{"encoder_arch": "convnext_v2", "model": "spectrogram denoising autoencoder", "dataset": "struck, bounced, scraped and rolled objects made by modal synthesis", "train_examples": 78125, "n_mels": 64, "hop_length": 160, "input": "log_mel", "win_length": 400, "bottleneck": "denoising", "downsampling_factor": 8, "encoder_isotropic": false, "encoder_norm": "layernorm", "encoder_activation": "swiglu", "encoder_mlp_ratio": 4, "encoder_inner_norm": false, "encoder_patch_size": [4, 4], "encoder_conv_stem": true, "encoder_depths": [5, 5], "encoder_widths": [64, 128], "encoder_kernel_size": 3, "loss": "mse", "latent_channels": 32, "decoder_norm": "batchnorm", "decoder_activation": "silu", "decoder_widths": [64, 64, 128, 256], "decoder_blocks_per_level": 3, "decoder_block": "plain", "decoder_attention": false, "decoder_upsampling": "pixel_shuffle", "init": "xavier_uniform", "residual_init": "none", "optimizer": "soap", "beta2": 0.95, "learning_rate": 0.005, "beta1": 0.9, "shampoo_beta": 0.95, "eps": 1e-08, "precondition_frequency": 16, "max_precond_dim": 1536, "one_sided": true, "adamw_lr_other_params": 0.0012, "max_grad_norm": 1.0, "max_steps": 22300, "batch_size": 128, "epochs": 36.5, "lr_schedule": "cosine", "final_lr_fraction": 0.1, "warmup_steps": 1110, "weight_decay": 0.01, "adamw_weight_decay_other_params": 0}
Rows from block 0 of the decoder, named by matrix and row number. Each number is 128 + 24 x the weight over its row's rms, rounded and kept within 0 to 255. All counts start at 0. After the name is the row's rms in percent of the matrix's.
# conv: 3x3 conv (decoder.mid.0.conv.weight, 256x256x3x3), inputs 44-65, a 3x3 kernel for each
conv.223 093 [169 133  80 154 108 119 129 131 146  97 138 115  96  97 103 137 149 148 139 134 104 101 139 145 125 157 102 124 106 155 131 133  94 123 128 119 137 162 140 142 137 168 145 120 141 135 151 122 146 134 109 120 104 131 120 187  82 135  96 157 125  90 154 117 116 150 146  88 146 111 136 130 148 133 130 102 188 100 136  88 121 129 117 139 121 123 117 149 131 129 120 178 100  96  78 115 112 126 141 106 157 129 145 116 148 132 137 141 112 106 132 104 163 126 107 122 127 121 128 161 115 136 134 145 126 112 144 112 118 126 131 129 106 123 123 127 107 107 146 156 147 133 168 128 128 123 144 174 117 105 174 132 122 163 116 136 115 111 159 169 100 114 136  87 102 130  96 194  80 143 164 121 105 128 144 176  65 125 111 167 136  83 155 144  89 150  99 115 152 124 107 158 138 145 131 134 135 112]
conv.224 092 [135 102 177 126 116 116 116 132 110 118 119 138  66  75  53 121 166 164 119 155 139 183 107  97 136 167 120 144  77 132  96 155 156 133 114 128  93 113 120 176 122 115 131 134 109 116 128 177 141 103 109 104 125 156 109 137 124 141 112  98 112 139 117 131 141 141 154 112 135 129 147 137  95 165 123 123 139 127 127 100 185 146 112 135 126 124 120 120 119 138 117 153 119 120 130  73 116 109 134 122 147 116 100 128 142 165 156 106  96 107 181 173 130 156  70 136 125 136 134 136 132 138 111 160 106 116 152 168 118 151 171 157 143 122 131 117 127 210 147 158 195  97 141 129 167  97 132 153 158 145 119 113 154 110 167 106 118 111 144 157 133 109 139 128 171 107 151  94 131 148 134 126 130 159 109 129 103 114 133 173 108 102 130 135 115 117 138 109 116 134 125 135 172 146 155 138 140 113]
conv.225 094 [131 125 119 135 139 121  95 165 140 118 130 110 159 160 176 115 104 124 132 122 127  78 150 139 171 144 101 138 147  80 143 108 149 117 160 137 140 152 136 108 140 130 133 178 101 120 143 123 108  91 166 149 147 123 112 132 138  94 155 113 128 126 127 141 124 122 148 119 118 166 105 118 117 187 133 157 124 115 127 125 150 148  95 117 152 126 119 134 122 146 121 120 129 123 119 151 170 135 171 141 122 137 113 172 122 130 134 124 127  87 121 157 156 165 123 141 139  94 127 116 141 121 144 115 132 130 111 113 151 167 111 127 120 112 143 134 103 126  70 105 155 141 112 177  72 107 116  68 113 169 105 113 137 121 106 129 113 172 119 143 110 138 148 187 108 127  70 186  89 145 102 129 105 136 128 149 211 129 100 133  98 100 139 112 159 132 128 144  95 110 129 153 141 115 119 108 156  95]
conv.226 106 [ 99 153 144 143 106 119 126 141 108 150 174 135 143  91 135 177 152 103 134 106 110 131  98 137 142 146 113 118 120 108 110 185 163 123  61 102 148 163 136 123  98  76 117 131 127 118 103 117 101 111 107 139 139 122 119 160 105 172 126 104  88 119 171 108 125 151 115 115 130 163 159 102  97 135 124 133 112 184 136 142  99  99 142 116 113  72 168 113 145 146 176 113 141 146 148 144 106 145 122 126 133 104 126  56 136 104 153 117 116 182 109 169 132 184  94 104 136 140 104 130 119 132 135 116 146 113 123 140 109 126  99 133 115 111 119 123 146 121  97 213 130 118 145 142 140 157 109 103 135 126 156 109 124 100 115 162 105 102 114 137  95 132 145 153  98 135 105  92 148 130 127 107 129 146 110 105 102 129 133 135 150 113 132  94 162 126 142 111 136 102 153 171 106 162 131 138 102 132]
conv.227 114 [154  85 167 151 102 114 137  92 147 109 147  90 151 144 169  95  80 123 133 117 114 108 135 143 140 104 138 133 108 149 120 125  57 131 119 108 114 159 166 136 118 124 167 120 138 129 137 136 145 137 156 146 150 121 128 141 117 136 123 107 102 139 140 133 168  96 197 160 136 170 165 111 130 161 125 103  81 156 121 134 116  93 144 151 173 116 123 142 146 119 118 124 134 129 117 133 107 123  92 136 133 147 158 130 132 148 115 157 130 155  77 130  80  89 142 122 115 182 121 130 117 127 147 150 107 126 105 149  92 111 140 150 147 104 108 145 130 147 118 165 151 134 136 147 139 131 109  91 104 149 125 129 144 105 123 126 159 130 150 104 136 134 114 172 110 148 117 138 138 132 114 138 129 116  73 152 132 134  87 123 146 155  98 134 100 148 169 134 125 116 107 145  81  76 162 133 123 115]
conv.228 101 [158 186 137 127 102 113 109 123 133 154 147 107 141 133 164 107 146 128 103  75 120 178 197 130 133 138 139 163 115 127 170 142 134 112 115 108  87  74 124 147 114  81 130 124 143 194 166 131 124 116 126 118 150 139 168 180 144 112  59 109 127 122 115 126 125 141 161 171 137 120 125 117  59  98 100 175  98 166 110 145 123 181 139 156  82 122 124 124 131 123 114 136 122 189  91 130 106 128 108  66  97 140 160 130 150 137 150 131 160 102 116  92 140 112 119 112 125  85 134 130 126 120 131 139 134 139 119  95  93 110 136 123 137 110 112 140 117  91 149 184 146 141 130 116  82 110  93 146 133 126 153 151 129 181 126 160 141 101 140 125 155 107 118 104 140  72 123 129 144 129 122 179 132 114  80  75 110 125 144 147 159 119 148 106 125 122 128 144 117  50  21 126 155 142 130 114 132 115]
conv.229 088 [109 131 163 125 101 125 174 116 110 141  84 130 159 117 186 121 151 158 145 108 114 113 111 182 100 131 141 154 104 134 113 157 106 114 133 150 140  60 174  97 174 114  84 160 120 158 125 114 124  63 162 124 143 107 152 103 182 112 149 134  96 158 124 101 127 151 138  84 173 111 180  96  97 150  98 112 135 135 128 142 109 164  98 115 157  78 180  84 138 104 127 154 109 168 136 142 133 132 156 119 137 130 147  67 176 106 163 102 114 125 158 135 116 167 145 181  91 126 120  91 129 107 140  92 163 143 140 118 124 116 117 110 108 140 130 127 121 136 156 145 101 114  88 135 118 144 186  88 130  88 130 107 146 113 139 130 173  98 140 105 144 127  68 144 147 135  64 160 155 145  79 121 136 139 121 138 119 141 121 155 140 118 108 142 123 125 125 125 156 104 130 158 114 152 122 148 108 122]
conv.230 111 [138 126 122  53 171 150 141 146 103 128 129 104 122 134  94 142 130 125 131 106 155 132 138  92 127 118 101 149 137 102 120 162 111 131 134 117 126 103 135  99 157 128  93 101 117 134 138 111 133 144 105 104  99 191 110 140 140  93 114 133 138  96 150 139 120 128 108 130 146 171 115 105 131 128 125 181 123 108 112 159 144 100 130 160 162 147  82 101 131 147 126 145 137 150 133  92 126 123 108 128 137 126  63  99 137 111 130 102 137 134 121 129 117 159 126 112 120 111 108 147 124 107 147 132 152  93 112 132 125  98 125 142 118 142 108 138 119 136 128  76 136 131 143 123 131 136 145 160 100  91 116 155 121 130 137 121  71 120 178 143 135 116 109 100  97 116 145 118  68 109 168 140 147 100 136 117  94 135 100 145 132 130 123 143  96 107 108 156 133 125 107 174 189 171  79 123 129 122]
conv.231 096 [144 108 147 114 134 132 141 108 124 126 174 102 123 129  49  85 116 159 117 109 123  80 153  93 141 136 130 106 153 138 141 159 166 111 124 105 142 151 141 118  65 122 121 140 118 125 134 133  97 134 100 142 107 123  80 109 122  52 122  93 142 121 104 131 159 164 107 126 139 136 131 139 132 165 135 161 171 129  94 112 128 101 119  96 179 168 100 105 105 125 100 133  98 150 183 127 106 115 124 123 122 151 149 145 115 117 151 118 121 138 117 120 175  96 132  86 126 131 137 134 131 154 147 126 145 108 132 164  97 164 107 135 129 136 143 149 120 112  81 107 117 143 147 137  75 167 136  65  93 169 135 129 116 134  90 110  80 119 130 119 143 117 152 171 109 106  89 130  91 135 165  58 109 125 140 117 116 160 147 136 152 105 118  74 115 130 121 145 115  98 150 169 207 142 133 138 122 111]
conv.232 099 [151 117 140 145 137 136  91 137 124  85 133 159 109 128 109 187 139 186 163 102 111  96 166  91 137 124 126  87 206  99 137  82 197 118 142 103 155  90 113 121 146 114 104 112 147 130 107 147 166 125 147 114 125 134 161  98 170 137 186 132 141 111 106 151 122 159 113 156  96 154 111 117  86  97 122 100 142 133 149 122 119 122 107 118 137 119 138 130 151  98  92 115 156 165 184 129 139 113 116 187  98 141 141 198 116 113 135 146 120  84 117 109 187 103 145  88 157 134 119 123 105 138 147 150  97 114 116 150  97 115  98  89 131  91 139 162 140 151 165 108 143 163 148 124 132 150 142 122 106 121 133 130 145 136 113 143 112 113 132 160 148  83 114  92 139 166 143 113 136 110 118 120 168 121 161  82 109 153 151 139 155 162 110 103 133 135 143 141 111 175 127  82 110 117 130 114  86 129]
conv.233 105 [104 128 130 147 126  90 158 140 129 138 101  91  96 159 133 109 142 130 124 133 122 112  99 125 133 126 143 111 115 119 126 113 117 123 139 155 122 111 153  79 153 116 137  72 103 112 138 147 118 109 101 174  96 130 134 118 121 116 144 115 138 163 134 131 151 122  96 127 153 144 127 152 105 173 154 148 123 121 125  89 162 116 119 129 138 146 132 123 121 169 103  98 100  97 141 142 142  84 124 120 108 170 133 140 119 113 115  70 142 116 145 127 139  88 129 117 131 148 108 129 133 147  90 110 135 133 114  79 168 107 141  75  87 117 108 118 147  96 141 146  92 130 151 136 135 120 114  94 156 170 141 126  96 131 110 116 139 129 111  92 153 131 135 154 164  49 132 153 133 106  86 144 133 137 112 120 157 104  98 131 153 125 128 173 105 122 153 123 140 143 124 166 110 168 126 139 129 147]
conv.234 091 [163 102 131 116 137 117 150 140 124 157 111 121 151 129  86 142 132 103 171 138 158 116 110 128 130 134  99 155  71 176 124 154 124 137 146 135 142 121 162  83 122 128 144 102 148 154 147 119  92 145 135  97 144 139 120 139 110 151 114 104 156  92 151 121 146 102  70 132 127 133 125 134 127 159 145 186 113 113 108 134 128  97 117 139 185 139  93 116 105 151 102 100 127 190 100 114 172 120 112 140 130 116  91  93 108 110  69 140 114 147 161 131 129 146  99 136 109 110 129 150 106 156 135 113 128 142 150 126 157 120 107 135 111 151 117 114 151 178  53 104 168 166 144 113  99 143 138  99 132  96 138 105 130 171 127 117 117 109 110 117 141 158 116 125 128 142 138 120  63 104 129 118 175 112 146  91 159 127 116 149  71 133 145 158 139 118 127 127 114 110 102 149 121 141 129 108 153 134]
conv.235 097 [140 137  98 110  97 156 136 138 141 159  76 130 131 151 195 108 128 138 132 153 115 106 124  77 115 132 106 159 116 136 134 143 163 164  85 121 141 151 114 101 112  65 115 115 169 128 131  95 132 108 155 111 135 125 126 124 135 102 110 204 124 140 126 146 145 118  93 137 187 127 120 117 103 119 143 169 126  59 120 130 141 144 133 145 118 162 140 136 107 127 159 130 105 115 146 190 121 146 127 110 118 126 120 121 110 110 126 133 116 113 100 147 176 222 103  88 139 115 124 133 101 129 116 140 144  87 145 127 136 147 141 145 153 131 146 160 116  92  61  62 104 114 104 149 108 123 111 138 121  76 116 116 126 157 128 125  74 152 141 141 106 155 151 118 111  86 175 183 109 126 145 129 100  76 106 106 150 115 118 105 143 104 142 136 113 128 104 119 131 105 151 149 146 138  88 101 163 115]
conv.236 109 [138  86 179 147 126 116 115 118 129 105  97 123 157 175 130 188 129 129 151 113 111 101  88 154 119 134 131 151 136 114  76 150 119 124 104 152 108 131 120 173  85 146 110 140 126 141  86 129 122 126 131 147 136 124 136  97 141  84  76 144 107 153 100 164  94 105 124 139 124 121 172  98 109 132 113 139  96 137  88 155 141  88 154 134 136 115 121 119 122 143 162 107 121  83 172 105 115 162 124  88 117 162 168 126  96 140 110 130 116 162 118 118  50 123 135 129 131 132 113 129 199 110 125 103 132 146  93 187  97 120 130  95 132  61 151 146 135 125 122 144 117 127  85 129  94 134 187 127 134 123 124 107 110 152 111 167  61 206 119 122 130 112 140 100  90 155 153 125 125 116 121 161 112 111 185 161 107 129 142 136 161 113 133  95 172 129 126 146 140 139 128 133 160 153 144 116 103 147]
conv.237 101 [121  84 121 180 118 148 129 112 137 134 130  91 139  95 162 124 133 133 136 121 145 124 107 138 149 105 155 125 146 112 169 103 139  96 128 127 104 138 107 123 138 142 142 109 156 108 185 102 159 119 160 118 153  87 144 119 147  82 147 171 133 126 139 114 140 138  91 141 120 137  96 125 120 167 109 178  92  92 105  95 146 142 147 130 103 135 115 127 138  99 148  78 154 109 127  99 113 140 129 149 115 105 103 118 111 159 116 167 124 140 118 113 124 104 121 178 121 100 143 110 163 120 125 123 104 160 102 113 113 155 198  74  99 146 129 101 148 120 119 158 137 120 129 125 113  94 135 118 171 104 129 159 110 136 156 102 187  71 146 121 111 157  69 122 120 150 137 157 135  98 163 125 130  93 123 163 128 173 119 132 113 140 129 123  95 149 189 108 157 113 150 115 184 107 119 129 104 167]